Weights of a small multi-label image tagger: layers 12.
Rows from block 5 of a small multi-label image tagger, named by matrix and row number. Rows with one number within an expert belong to one neuron, the router's apart. Each number is 500 + 40 x the weight over its row's rms, rounded and kept within 0 to 999. All counts start at 0. Numbers have three digits each.
Before each expert's rows are labels from the 100 images, of 14848, where the router gives the expert most weight on average: "peak on" is the class under the peak. Only what is clearly more common there than usual is listed. The data: made-up waving flags.
# router: router (model.blocks.5.mlp.router.weight, 8x256, trained with AdamW), inputs 148-184
# up: expert up (model.blocks.5.mlp.up, 8x128x256), inputs 148-184
# down: expert down (model.blocks.5.mlp.down, 8x256x128, transposed), outputs 148-184

# expert 2
peak on: flag
router.2:509537566513468473486513472504558486487467464484486521531518559543511493477541425472502590588510511453543433415
up.0:503501462496500501559535468502494500554504484579496492512474490492511468498499462503551500500528495501510459518
down.0:476363540456500507512499484498498521481486478499570499579495429500505571507465536489515511495501453499486473476
up.1:501493498528501506564500535502490476518527575500531509483532531499496451492507500501522500536487504510500494501
down.1:558499505508611485479496470502489503498465426502543543492416498503500589596566467494500477438499504528503501500
up.2:501473522501465500516474482502426497531516501499480500375503538491501497496487515499461507499524483500508265504
down.2:536509498466500516488495497497509426500496499517500604495504500488429527516554478502518522494496543514476513484
up.3:474492500628516492514541386515541434503505405578510508470476500498509502448509499505488491493506483460457497497
down.3:467470510479502495498513518488497427502500500500505510666510496515496505495502516473493500485510553535488576508
up.4:501498498498501554504476530500473447517501500567523493506536484515499498497501548502501501500527479506501665490
down.4:507510483497500449518503500488516491524478539482518510490375501555495489508512484499504457455532505480502475495
up.5:417497504504439401693502503508491504501501468503504531476494507525424521513457501507499501504488431407506468515
down.5:505489500611500676472444481508500321496583488500510468552496499605501495501559499542499549483496538500501457500
up.6:500570499501486535455488549501499440510495493460506481505503498493551489500503556502495530501495496507452322500
down.6:499503499503532498443501499383503504500500498638507498511499570506583488500536561499470488499497572504518501492
up.7:502498499604498514480493502580503413501610497500498479514485503495501491460490469500497500498500479488390344652
down.7:499504444487448497500469493505500532310505467487499493487499501499525518454512444612528496502502501493476499525
up.8:505701514345502504540498491513501515492500464448478567458500515501502512520498500485516534511488457486490393546
down.8:487496551504626504513499501445499415502509632516502517500346487600486532472504510475488420389480481518487498408
up.9:446519542501383578499501371517510500494531697466494512521492502424497495522518500423508484503500528416501500451
down.9:498498497479488500505499485482523547470453450525500498427501535538501476500463516511483540503537499525505496497
up.10:374505493406521493514512519488522545529498462497445528508511563489482474493501460519458509503529478544506527503
down.10:537397488500580504481500478495476511506504498499495506492500499496501455450500491506501501580491442470445467553
up.11:561499500541571492536499486416498502497475585501499500507499504501457459443500563471537491551527503536495499480
down.11:500501500489495511500388492448500605491527440474483545503497502501496532495502427449502510513483507494505389516
up.12:491506488513484498330503499520501507468500406487528453474532500494498506575477500513501497508502476493480432524
down.12:488464507616497483500499521500502498494500505497329495508499539509500456406570501497498496459464500561495497498
up.13:495506480481503494474504521440439499499499446567521515543499493501507486529461500483512620498507504497491507501
down.13:544291497500445516537499495588525487403499507496500459518501502496497474500493480479512491505494502505502507519
up.14:495526513542538510496495498521499517504515621444501505459513512461501498510535514468525501500493498485500502456
down.14:500500533495489401512548495494574554514523508501537523496500500462502493556499602551480516503438503491508500472
up.15:528502458489476476485503461527499501527526510498512556522499514478497550502556517526483500607491506500522507497
down.15:494553502498498500449499463570492487500487511500477520494499512500515500500479550504501506583502497437444515499
up.16:509532500505500500476496513487488493496505286488522484499477497506494480507500499501451460440500503516510489611
down.16:559504500508501527502511536498531465531534534511500480499538500505501456500484502486498499399496553580492500381
up.17:580497497589498530504494509502499495505483452503500498511500502500477522504512446496486505500499489496499392491
down.17:506485496453496536475520477517582489502496448504518496497524506489543532505505499495499475484495426499441504491
up.18:326456508408500498493501518501508516505500545539503490483519515372494501499498495559535467495521500513527489452
down.18:548488500655599494492500603470496542504496498478539616551501516527510501554517496453506529504486498491505501554
up.19:495480506503487523554465499499488498487470514509513413547474498496541503501501499502501546505477560519506497526
down.19:482504504495497502501466517481497501503494501527499513502471533485506499508501502502502497500533487543504504502
up.20:499524439500501495493495531468485535560452493425485534499471557467540502515439506496502489491500466505507414496
down.20:496505500490412512518490512486519488500499499470522500514498514550501493498591500555407509496501521526500530433
up.21:481510470432500500499476479507507446535502500508503452504520501503524481517455500490442416519494581498529500517
down.21:497480487499442500508505529501501503506485844503496512527505529500502492504469576575495478454501498498481507556
up.22:513496498611497571637544511545501610460500523304478503509568556500476502497545501508522500464491498467502591498
down.22:513500499507444498490500505485494481505452453507497487499464503490504498493509498506540514469486480502517477518
up.23:484476443495518526564503498503505491496450480547513475498541490494593497511472468455498498492545488495498510508
down.23:500286512504515511494502499499498463500500441447478474503499493500539500526506530481496491498501501439505481499
up.24:499506490603501416469474605501488538505510500498499506474523493497508467462510428501499500505366541486511443497
down.24:502507509505511503494502501502504532478500515485514500556538500509500673505536507501516500439531392522490504502
up.25:515568506469502566686503502532463491499492449526502489500531496466498486519452501502530525500500495540488481500
down.25:536508492487526482495478500500499467499553500516495456499500501497499521535496532496502499497538496500474613469
up.26:500463501513502507504495523570500392496501530536519504490465487495494438487494515499494480453455394459493488519
down.26:491500501485504498507559479563518479521462410500541513499490508492507525489516507501500512542501555487474577405
up.27:467501486498519502489497526495498520501475506500576496499500517364505496499369529496502502612500502483440468534
down.27:502500501484494474485504543500499500501479498597501505502502400497512513470528497638500493490468492496504584406
up.28:499503489480499501477460556533500500473491488517506500579505530527493495498511592492502448497472503498499573505
down.28:471485494552500499497508572499513498495497506531517457402500402499461516500426464462500502500501497417494513500
up.29:509410499283485475505523532491500515459483499507415503507505483502514501508539501498501501487488500500500487480
down.29:450500491500501498508502509498479511456577605499630502525499498501491473500500546510544504496539501492498477484
up.30:500499498563505557534498500536520491496512519574500505500500460478497497522505503527489486527510490503501526523
down.30:522485503500508469473486427507499546491502502499502382564420509500500544490492493521525499499495557498489408500
up.31:509507506618503499505500531531492487500503488501500503500497499398500501492509499506556501536501527512496461494
down.31:441500688490576481483500478497511629502497508493498485440501483544479495472464493505500498493499500501495501537
up.32:522612516538500578511490508547541454518501569416605499500498499506484444463458522497530465485528486483510455521
down.32:508536536596506501495643517520522597438493501497442520544524469586500499500550513478491502475495505552504498499
up.33:500498480528551475500505423501512520495512474492432538518493507500509565577501633500488517500481494502499423499
down.33:509497499386493492446503565503505495536499463502513501421358553481493455498515477455548500525501500464508502515
up.34:487446520479520534554514521483502408499496389485495504450503515482437489489506520504498528525520500498491496494
down.34:498573500512489468501538538570499573494502492523514502604363498596501491501531462509526500526489443515500505503
up.35:507503483517500501500503490504506526527465394500473504495491549497458497547507478496506503520506493502511607499
down.35:501500516415481498500488498507500474475485539502528500526502486436501515432409499506509486436515454499503444640
up.36:498595548544488428485544514501492461465499519474509523496526500493504499489500469501500497501578475493495512503
down.36:522475505500509499487486488501529588504499578498495520473501493500514503563490534565500498500498501512498502512

# expert 6
peak on: flag
router.6:542578490503497491537519529580492548495476544482513493559531499461522486439590483534567495449529467513515457502
up.0:433500499539501498503503503502493419509501378421487500438491380501401539503491480500499479502501466502588582493
down.0:516504528487502485454501522508506518485514424490497500479499542492521497538520568459458536479546512500495504509
up.1:496495529501436498500499406515500500502507411500496490504528507501509491494468515499510496576471429538517502481
down.1:511510496490505482451462476428508478504543483513496467502447499504482495539379500420531501500526499403508555540
up.2:499548534483445507494501503501485497488486495519499498489505553501487500496498479431518480502476498563498430495
down.2:526540503500578512494448502495515502506490480431485585487378485501500499497492474552512500485491409482485487499
up.3:499503496500498499479497506534499519468496464532490518499498500484482536495553504512592502503509494504487500462
down.3:487503501536522502495497509492496499511494504528500492499504508498504439500460503367500500499530508509504491467
up.4:507527498483437525492491498466503532503526505423515501451453506499573536498490505557485525555493515496389505487
down.4:525494497507535491488477492566509495499537498466531492500536496488336520498498547498468496428447505501502476524
up.5:514497498417496481606493430502513595506499501500500544536523495495513543511498499533511512506403493499486474470
down.5:456503529435511470475495586507500502506573497494512351506496497494449497461502480557478478495515471500537614492
up.6:500489532501506473613441474489535496485538593562495496511499506500502523492500535497491498497482525498500486518
down.6:515497500485511494476500438499499494497500501502534385501502503530497500496507324464447521500456612505500521518
up.7:493512496513498500557492504488499464494513539496499515501485484497434500500485505485496496504502490486513513389
down.7:496506481362510442496500515509499578530411485505411511501530499537535543502549500485496466500490501500460495767
up.8:535493490459492488508513498539509477556491536493499492516500500515509505496469498501500500389500610504443455501
down.8:497501543497500470534501410501500514516470525615454545479484491503491501494499500490505511539520483488539506480
up.9:527428490527500471607509533453519506521526499511562461524523495507494568528499511500603510499505428498506499583
down.9:499513497441506501388492551504499479498531489500499499570500491496423494502499466497500573500491518497499507504
up.10:547503499506499490442531493468460522501500512500648452498502502525496500513486499527500558497506533451494574512
down.10:496494500481477507537468447477509525499503563551554536492500487499544495499563505499497481497498511503499353423
up.11:495509446466500490501515500505494577512504474573512554494578499484474499501499501498501512546496500506508458479
down.11:472550500489505496498522504473500505507531475400456514501473503482496502505501535502511521501504500471525499491
up.12:471500477488501498515495500489447503494508492476488504560490498392494517488500482513487582497500500498386430503
down.12:499484499484503477413499578500518447501470492507494498499491472495503592511602495523500495506498511505501514493
up.13:465488501489573560508509499514528543507482505619505498500492503492493502492503493501500469426502450500489511500
down.13:473501530499524492484510508477458506500501386415627481500493536518498500500520504478504540524497500503507501423
up.14:523500496511501514490493497520480461500502291480499508490581447485496519517514467493501509501485488500482494438
down.14:494486486498513500501504447501505460525508506507478475501496488497501501511522544501481443515517501516497501533
up.15:503468395547500511501498512513477499442494483501496505508476487505495501527537557503472503452435501499497499479
down.15:504499500513495558498488505500471503499500499523457488453500502486492496502316500571554511525437328515511493499
up.16:460509498501497521499512504522509405555521446510504388527572498491491517500500497494513494540453444499510500540
down.16:525508501499472489402525488455494575505500505497515506472450500501518500499519564500506500513497505502509511481
up.17:512500511519529499585522494482521497443534503495494500500500499462498457497501501511496518604490505480498476621
down.17:464476502442488498387500518445497503499493512336529501500514534539593498499444477499499508487499511528501502471
up.18:501498493495500469496492505490506358601613492502385511482440491502502455500470500483500507499503554501546493498
down.18:515501500509490525500500499500509552496310476482520500516533692516561523531502526458453502447490409515521499571
up.19:559520499532504531489500500464526551505486497504497496457507543492508513500477497497531427470451501553489514485
down.19:499499501505503500501517505500501504488483519557506509501499500523475566500494499508500510501498475328500508499
up.20:615514509571500595501497512501521501501481528592512565501464456482502526489490500429500509499500510503498500477
down.20:501484457489434508444494501499506539417457493406483492507517540457516480389507512527505495492483486483528454511
up.21:486503498497482503521513443492472505497487545468434523573505497478482500536486500453528523509502476453527495488
down.21:495523501500492501528501517523540482516508410500494505490500527506421517525499454500519487512500582494500494604
up.22:479504514484495504503500552500507520498492376492536598556556513448544497502411505511498440486512476530500501501
down.22:511432501492491419508499410500503549413527705389483499485449529490506517478518499463502501456520492505464538471
up.23:458502488523496487629499500562494499513529565486500525479500491512483495501502498502508498558496432471485560528
down.23:508499500510495500502506607468478509479511505445524487526501498488523514528499498498518534517503513485467461492
up.24:489519372539503401382486421497498529502506505527500508500503483500520623481524495429424483503503469486473509492
down.24:510499534499501504500501496501501500503504525501500504499509503500508501492542492500486523496421530512512501497
up.25:500548501542482720390500490491519468499533471500509503499572492518502500468496480500438571543435500574518505427
down.25:500469517498481493500481491554499481517498498532502495414274477506502486530497507541514493502521548502505471471
up.26:499516490480507520529521503501503508494501465535536499697514498494545504494421496501491513469500504502298426503
down.26:500528507501498500544434490506500500500502519468500503500516504460482499480497503504536500499438437471507516501
up.27:545501492500491538450499563496494484427502502500494500466599517496558499489500485490506483493464502489465508557
down.27:419491506508551495491501494489489495537503500406522503513489502501456525500477530422500499517495497495395501497
up.28:497525514490529500506458508514482499505496127504499499474500501497508527465537501556504498540511519506473511502
down.28:471490524630507508505494482499447500495502661453495494518503503505497641496461543500555484500496507474496425518
up.29:512499623529484573476504446440503518506474345502470492494505485468494499493549430496503501507502490585553503500
down.29:526528500494499495499461548527501511492502505468384432460534499532472458514529600499503475499535468478503496513
up.30:515502495692495507421500535399517503489482500500499545458502494500522507534417530463490467501549508502499624436
down.30:498500489501505549564504501459474533558504632482464506501499494504498547514505468488519501501496497443477515475
up.31:508507472572463487562514449466509499494505662504479519516475504500534510500472506501477504524499458497522448504
down.31:499521502495502504500507508501497499569504417504560514598554504552451499546501500479500523501543499498478495502
up.32:499506497501360489500498470509487604495502499504502518471510494538495500496488491502499538470520483507472407555
down.32:580502510439595545505465500518482468496491511556480459522493500508518497470505513524498501576498504489509500505
up.33:556415500467500523507536499454500554502497504519480507438498499550497391494471448516503480501512613495518489498
down.33:427499500499557495567512485527498477495496486461486500521510501499575555472507553642502489541504373530445352512
up.34:541472499440470434494501503525415510487411471505460597502501512495557489500489502461520504503470487517496500498
down.34:512501491560501435387500505515450498481498556494500499448545500479487498589373505503475508532499500511500535501
up.35:487541472529496506521493497502517502500443482497494571523500504589557503500513525475461503500497513524516500474
down.35:499527503493486499481493457506499400503498501487503477562502542499494514502472592505478502482508506495516593502
up.36:555502501490536490638481501543511489489530669509487502490413498492522502490507507496536526515500478518499498499
down.36:507500499495523346521497508480509512585502498498429522521533507502547497389499500653457504489482493493521533497

# expert 3
peak on: flag
router.3:541506435458488510470569515447470542390499483511447475431538495511544446499495526487477588560536551507480529491
up.0:501520454488481504499521516496496500502500459526453512500503426664490499503524502498508496520518515500495461500
down.0:489500506497432533498525460500524515477575501500498498507503520500470552383494501483500496404499445489477487469
up.1:500524511500509500501464506501513520493544487517505484504438496506501499508499491495501498481500496507471500501
down.1:438501419562482487481472501500488504453282504444500502498444520497532538499499467511559501483523491483501543419
up.2:428388526500517497515516480492480502514517501570496499500477494506488495512506563530502453557498499500520481542
down.2:501509445516502497549498498482504462488511503436508550499497502499459473503500498442497500502502513516492498543
up.3:502488498503484499519506412500497538493496454490517499517462498508594499499494480498508610499499496491496275457
down.3:501605498499519529480493478383502497512502423522485511500503511475443500505533504516513498509501464499529528499
up.4:484500430513490448481503435500457459511507500527429498496452503498333558502495502500494500539498566500522552487
down.4:501520500476500501507500532500503467498487504530486504502500509488500500499500467500517479445500554495501499497
up.5:460493477661559482520501419490563481499452524525446501555505501490499500501448533500543505517496480500510455420
down.5:508477615497491512397474497507497508491486498542468495498415539491500498505445480464499500473509508497570499498
up.6:408501502571499521332464492500504555453504434447487499524518499437532593491504467630478501503489475508527433497
down.6:508593501518502479431499614502498516497511546492507503487485501483448455606500469467496502504518539582499541484
up.7:499496458511470502532461504498454487533487552503488478500517478609477447489480474476504536530469501502506683500
down.7:565507514520517519505510516504409436365453496519450500497509543348508499510538532405521500491508501498481359485
up.8:466493502504535498500509245494499513520491501451495500503513512501472498495459501419449508496526499508571497514
down.8:503434500508506495503511511492500506499518528511445507499502406492537510498501447495508483521492425498536496512
up.9:455494508485615497500505493501510555557500499502579496501496419533426501546530508570475519500496457503498504499
down.9:495513478437452343499500472504528486533451459466501482477501528528500500505474443462515523500502517502499501499
up.10:500500503499499486538464481520500494367486613492501490506527487533565416501501499422431462458435367502515585596
down.10:504494509502516524491494536501511417629499473575494519536473498446484379408500496532473499389566503503534504440
up.11:522496540371504502493498440500483476608499584529427499500392494507529613499443503510499485483500524559478499493
down.11:479501550493518504500500431494503500500537502474501498494524490484538462403365547491465500490507490522460449501
up.12:508465516491532492516531424537476456473493490503498494438506447502500507537453504629480458546494525516470460426
down.12:468510465503489501508633491497479523452521494501561503485391498504497501493504497441499586509496519510477495503
up.13:500515403426418417642495470500501498505570537498464500505511491556583529463435500500502426500467500480504490506
down.13:502511525500491518562500514521473452523499556559455444451510497480501511485489547502517550454481520523498439453
up.14:464500499535471523491457540546490517502478476505507507515494518473502503502483503514553505532475456507494408452
down.14:509521457494482503501589470491518494526511528490414470496493500501387495500460500489561492446485588500499500553
up.15:501525495460495528509488502501546472465442495493501496501447501498494491500488492502547511481500424429500531200
down.15:503500599501515501466515399546486490498536493485500500500537498476499501466499451500544523582495545499501515500
up.16:499595475450436504472498384521500449494540377531499483495490505507460496495508577512569547507462500427502516506
down.16:493498531502500459530500533500498484499525690504526504500502550498482501440492476463489497502500450525601505440
up.17:494501508506498495329499504499499501494500710498473498570497478507508501499509472524495500498501550500499490450
down.17:446535501494453557500518495535453517496509270497501439525507506453512526498502500540498498520505481656477535500
up.18:494501475500499501499509467497473571500502470587493497511498493497495531468436500536579531499511521508529499619
down.18:504523488478500479527616504504461409496494622500520540498501517529505500500554505479510502478492497498429517496
up.19:500504472512513506572505498506479403491502512500445512500514537502490530507496500509486530501488497509501492498
down.19:500509517502533513499501494509389494504630421500499497516483498564484499501504387497432432496545487503499502495
up.20:524530490494482500449525500477523484488487671425506518454519499434546468500516529500510518521476454592499504513
down.20:449499497571497499494495529593342472509505504513468497447528497338500507501516547504499511479492496504554490529
up.21:400503506489479342539511496499501498507596513504480498500465500492570507491492482501544521507512473500500447554
down.21:535499502477548540495471500500486491498519566480501505500500513500406542593492505500505544424490499587525529497
up.22:499509441430372497589505445499569507511489523590499498517436499483534503453504497501497514572520548493465533491
down.22:489521503532495496518491526551535449463518479352298504504566506449500492500504499560493468502478509560491506511
up.23:441556360491491499543487599541550494528518504485499523472489476501501508607343533564471413501496449515505495563
down.23:513544505506551514502587500461503494483485528500498492410478541504444544500500455482517520465500487501481507480
up.24:547491498655532497476500524471505539500494503502501501482490496470525559623468370498501426499501506465496487532
down.24:503483545495473500482481498601517533506461547386492528505496523506501489592408554498503501503554482487554509499
up.25:500557498472546500536474563509513507500500371452464548500478496497485498525463488500472460516500468496501440507
down.25:500499675498508487559505520498513432500500590470496499499499456502500490502510490492504405512502486404484509519
up.26:497495499498523471483504518505546496500463562443501456502514522484497501505501560476377499455525382500559727507
down.26:538500599501493502490495500508550485513485499515501517502489472500503500484511500536549417508492502459477342491
up.27:500496516453498499499497629505499487492500501452508515508446500500467459500523574532508500459483513550500576504
down.27:466460507488546499409484507539502502500501494555422424662502499506504516360494411496500502508500450499541505463
up.28:543505565531491570516501506512481498498493501519512533490501477496482506500500500500548475500510520534485496531
down.28:498498496538460520500494535536501493582540505345479467541517527504584528451501498509500479506507473496496500524
up.29:499502479501493509496472475501490595517509505537502502499497498500480500525517500531496520530501504568512420516
down.29:510507440483464495501500422507500446499515456502547565501495409501498497500440499503496621482522522424515637470
up.30:476433465488520458628580577454446498541554560498496496504451489502448562502499487520531479551501502585501514535
down.30:496495635439488503498462497475507504502496428531498507496534478482493501501482479501512498445500561488494500551
up.31:505498435506482502503499563496499497496488355633490570502462506500498501494561491472500613447498498453503500517
down.31:500525501464526482599477501520505449495504480468499497489502501490496500484499485438533503502523522484500500447
up.32:517511500527497475474502490497498491503499491494483506500498455499484533380685418400500497377486475529550492479
down.32:381516502502497458501504587474495500500499524495515501497479500412500454523459501498584521592501491497506495495
up.33:581494501494409441512502479472500587499484576592500501575503500500504498439492532498505500658513519500498500500
down.33:530494481489519492445421513508500501499481500491502531562515529470421499483500501504402500462494445541562500519
up.34:527505499393504480411521485469504499481494441583603500511523498523480561498481409496472504499551501499412422450
down.34:510650501499512498474501485501500563490503479506501502572520500495499503514500504470476497537500454483503496473
up.35:501544499472489500463485498677611586488390496498446505518513460500496500541500489500506387481504487500494530499
down.35:546499506502492508499492509342497405492509563493519473494424513503457578362454499553500522497504494547528413487
up.36:501499466478549543524501449559505468498491434495489500484497500501531500490500529502483503362499504513409495471
down.36:499547483454488500497529538498508570467500500446564485775503501500558488547501499506500499590516480512500483372

# expert 5
peak on: backdrop
router.5:498517416555557484526464531512484470485476457484480515530510491482454526480494516474481513484506430499440481480
up.0:523505500548517505500466490501496500548500476525509503499475498549500494501499410504493505501522493451499500543
down.0:504500500376492499487513509500498507496495500476492493497456502470493520466501491500505465521478460462486505510
up.1:499520488495496505542466494492498499502664505537522453439505514500512501453522486513491509517501499497502493500
down.1:497461542468515499462618544497493499501419518504463502504498502500501481515498501513500490504537500501457511493
up.2:518498500500492502491486483496497515504496206484511523483502495502460506511499504510474524498500499500492559560
down.2:498512499503510499531500500501466501497500809496541502498500499503502484441491475497499497534500514501495455485
up.3:516383530506490503480486501480498713504494489500502497493508500511526504463522363500500510497485500520497445475
down.3:502556454505500509505500485506501437527534506498518496484495522503494500484523640500483500486473514499438504500
up.4:496425500504506496538527500495501481515503501507519514499502517499507465481439511496503550508502500525504540486
down.4:513494486505501499478422500497469523500488508488501501477508462499470497467543496495521472512500511503519487545
up.5:496491501499497498520500500500501501443509500457502505518491500486500557480500467585519484482502500506473443504
down.5:496498500531506461481495498509500491512501499508503502523486500513489507514504494501499498504540504481543510503
up.6:501501483545486503503525503494501553500501519492492500458499555509512499500526355496510505499482502430494501513
down.6:499496501421456475494503505550496501503502460580499459498493490499507501499485573473504499500495501536487483492
up.7:433526486499504500507508506502510504494500487488596503471506501492500485503472509501500517504517451499505497310
down.7:506497495515499498499541501501499511497505500519505477531467505532499514499497491515508487501501641495500498746
up.8:499568522492503509501505488500496518494499500499500495484492500430506507498487496501502500503502600522483516415
down.8:503496483490500488486516512559492529502428458500508502500494466496536399502502504480503507502498499501519514598
up.9:499566498487505491503538496499499412499508486492541500504501498502525496509500503501493500492501502508486592501
down.9:456490499490501507509462499500499511501499537498514500488489520494490503491485459492502495513502494504494424503
up.10:610500431474494501517477501486412381641579450400500499508507502483500494498503420424498463487497491540499498493
down.10:500501504503500463500498503500501512474488495500475480474481524502474497505528548547488499516479493486500492511
up.11:511501536500492502492514498508500345569503511504492492538509499523499497497524786500447499501509434503498497586
down.11:477500495488521455499492517502496631490497506506507480447487511501504505485563300520497501502499690481501474345
up.12:495499420500502509497533514514500457471500493457534514513501499502494518501501497458501519487501506521501087472
down.12:507485502481500497478431496507490500503501486511500499484442520475501492504501501466501459476496487487502856493
up.13:496500499500527465453521498500511515516489503500501529537434521371502506507498502507503510508513501497500497502
down.13:500487499510504518507502499505500501498502499506500438473513476506498500500501508503499485499520513490495500536
up.14:507504570459478501432490648497502491500495497502682513504504494496504588477486554501501498495500490530496489499
down.14:505501490492517499525604405499505515502500500500467457451500498498499438501500499512498502500499500490499502501
up.15:467503484502493489487470499512498520571463487433499504492503498484500503472513497494493510506616521496496511524
down.15:520502487509534459515535493502499507472491524646489430502517499472495487481495491500508485518489500494495518498
up.16:507469503436658497497543529546499438496500499509503471498501502460499494476514506531490500488502531493468501500
down.16:475505501537499502541421406501482523514485503504482565503466441529486502522411446587499512484472490613499501478
up.17:496497444537530500471514544488500474506500507494485493491499499506496509468498500574456503480498502497502542778
down.17:496499500500500503512502379502505493502519499504499504495502505504509501505499482477502500499500465494529487151
up.18:496502499501626500455495503486518474593484502519500493443462512593448487509491518329500551510494521495537500401
down.18:514480501514494500498500513544500523448498501529500526505538478354545495503501486611506424498500502500260500616
up.19:495503505501479537499508505484488497506509448709493515471502504498488500468509500505491500504494475503504500495
down.19:502509500493494500501504518522503500502499500312501513508499499501504517500520507492500503486502543481503509502
up.20:501429487456497496498500531513498476500514501499504509497502496499499498498498500520511494498480462484498465499
down.20:521520490523481500500495493502459503500502483491500553502522499500516496504502501479527500453513506479502473500
up.21:490514559534496494500500500498501508519474503497463501501555500490594495538447472512497499497476510504494525499
down.21:510497501445500551500499514501513454516507484520484440487496501492496509494497506498483509506486514504500493532
up.22:487497486505491575530506494499472500540495496507499504505512502500504418501503472497500559504394456498503187472
down.22:516510504510491505488514508493529505500540522505522501499486549500527500500499492469470477488599474508500837496
up.23:500500500513500498546489501509498474513511501495500562500494496500538488500500501500491462500486493490517501490
down.23:488478497422505500486513516483431499498501516446508508490508504498439502533501496483511502499503513536500501491
up.24:524470487503485489501498482499498500501503487420515498507524481493483496502502517489495499521499498465513462496
down.24:459498501491538486501503502500472522499500551554482469444481497496503488487502496499499500446500476536499584497
up.25:500498511491502472505482503497473500499521500299470507531553500492483490499490514487500483495498502508531500501
down.25:497498508500499545513499501498516496500500500599510498493481500500504508516502496501503500501512487504483490488
up.26:500509495520501537489512531508485513500499572516517498501453500496514501506502522495502539492502505501499519514
down.26:528505530475497490508482493491503433494508414500446485466497498500471490506495479509500400502499488488506488507
up.27:499479499457502535499499577520530501398519495498631528446468498339502500468460481502487499500499522522492499489
down.27:500500499498498500503491408499450500519500486505462491509499478642498479502513504500514499499529491500498492507
up.28:531502510487503525500510499574498511499477596519451491500513486500501493500469654503516500498522555464505499500
down.28:501498504505547512493482513489498515486498502499512498421494508494522489499500278529482554434497501499504523421
up.29:492504491517500500489536502489498585501481503500459505494499501485500509503471509493518511484502467515500499500
down.29:512503502494465503606518502516492495501518465511496506495501500420495492504507466500493490515499500494499499499
up.30:489507501486522453545437485512525500468479500507501510440484510494473445485517499494492498491500500493483503450
down.30:487506500491500517506546504487519500516551495437500498510491487497505503507490509510502509487531529515486480541
up.31:501501472383504518493499491487477526524512497500500448499505482525506503496487499542500496499461500500493359337
down.31:500499496684505384498506509515524508494505492498510621429463507431501513526510516448500507478613507466487569693
up.32:498515484503502543471477504483505508525515421492502492502496502502513510501509429540500500512500512505501512613
down.32:503501499517462451498523502500521498631491560499498502500512498517468488429465615445496509522498503501500501428
up.33:525487497498350471509468462551500555500545500498493500503498523526492498506521500540486500502500506508491525560
down.33:497509534502509500497513524493521458492512494485489551508528483496526485500518507422511501506501503492478514497
up.34:481500602496501450504499513498503482518483536441505501504508505500450514499467498492503605501494501502508501503
down.34:501510453579497513500496498500557534529501483511483494502503520488519500498521517502500446505505504500515505459
up.35:501522476498596472545500478440486505500544674495505530493506493463592495503499489502500496508495496514476475499
down.35:530482489505485537399499493554528422475496432505504331498490513501486510502520498490493502507496569497511524571
up.36:520504500509500519513496498445502477499503440463486499500535507505498487500500500515490485538508482502504481502
down.36:499497501494500497510509500624500542488503581522517498557503500483495505492495534499519511499507496504503498507